A small spectrogram VAE, trained from scratch.
Model: 1.11M parameters, log mel input, encoder norm batchnorm, encoder activation hardswish, encoder depths [3, 3, 3], encoder widths [48, 96, 192], decoder norm batchnorm, decoder activation silu, decoder widths [32, 32, 64, 128].
Training: muon at rate 0.0041, batches of 128.
Data: trained on babble in 24 made-up languages, each with its own sounds, syllables and stress or tones, from a formant synthesiser, 39062 training examples, 28.5 epochs.
Rows from block 2 of the encoder of a small spectrogram VAE, named by matrix and row number. Each number is 500 + 50 x the weight over its row's rms, rounded and kept within 0 to 999. All counts start at 0. Numbers have three digits each.
After each channel's rows are labels from the 100 clips, of 14976, where the channel reaches its highest value: "band" is the frequency band that holds the peak; "strongest on" is what is common among them. Only what is clearly more common there than usual is listed. The data: babble in 24 made-up languages, each with its own sounds, syllables and stress or tones, from a formant synthesiser.
# conv: pointwise conv (encoder.blocks.2.conv.weight, 48x48x1x1), inputs 0-47

conv.17:509515560540409551527583445621600430555482482487565496502433457471445508543531508516584468540424431498491490457450404514476485492569526499462500
band: 0 to 250 Hz
strongest on: voice: deep voice; clipping

conv.31:479534483568511480318509465476481511459470528465509488445525539492367478519429460494513537410499552492586519478575471591540519466511499532553508
band: 4000 to 8000 Hz
strongest on: quiet level

conv.47:607481471462692499415530502453478475494460457576496518486487575491536544501499508519525503463470423483515441490478498583519547438472455489416538
band: 0 to 250 Hz
strongest on: voice: deep voice; clipping

conv.8:512557436512403508404548490496449381458513479588457543514483458532385486567555508554511533476412398494572512527474494514509515467514437525487495
band: 0 to 250 Hz
strongest on: voice: deep voice; clipping

conv.40:497451512589489438350500504441533554471584484401509458383455465496491489505460499471568449497503535532499536496507433536519470377507450502488496
band: 4000 to 8000 Hz
strongest on: quiet level; thin (high-pass)

conv.32:492564503727457530533497588468485492467486529512465488492479481521451469523429526554569481486498495517468514465474415560515521469458403537498516
band: 4000 to 8000 Hz
strongest on: quiet level; thin (high-pass)

conv.14:489545473641469524453524437460447511544503496546559470440440538500529438399376476448483540496539506532546514458562525584524505511488508392485529
band: 4000 to 8000 Hz
strongest on: quiet level; thin (high-pass)

conv.20:470485496628606455478483520457475517507512528480520531427507511555410509489413559479549433584602525455459499426481591536445514542512497454545476
band: 4000 to 8000 Hz
strongest on: quiet level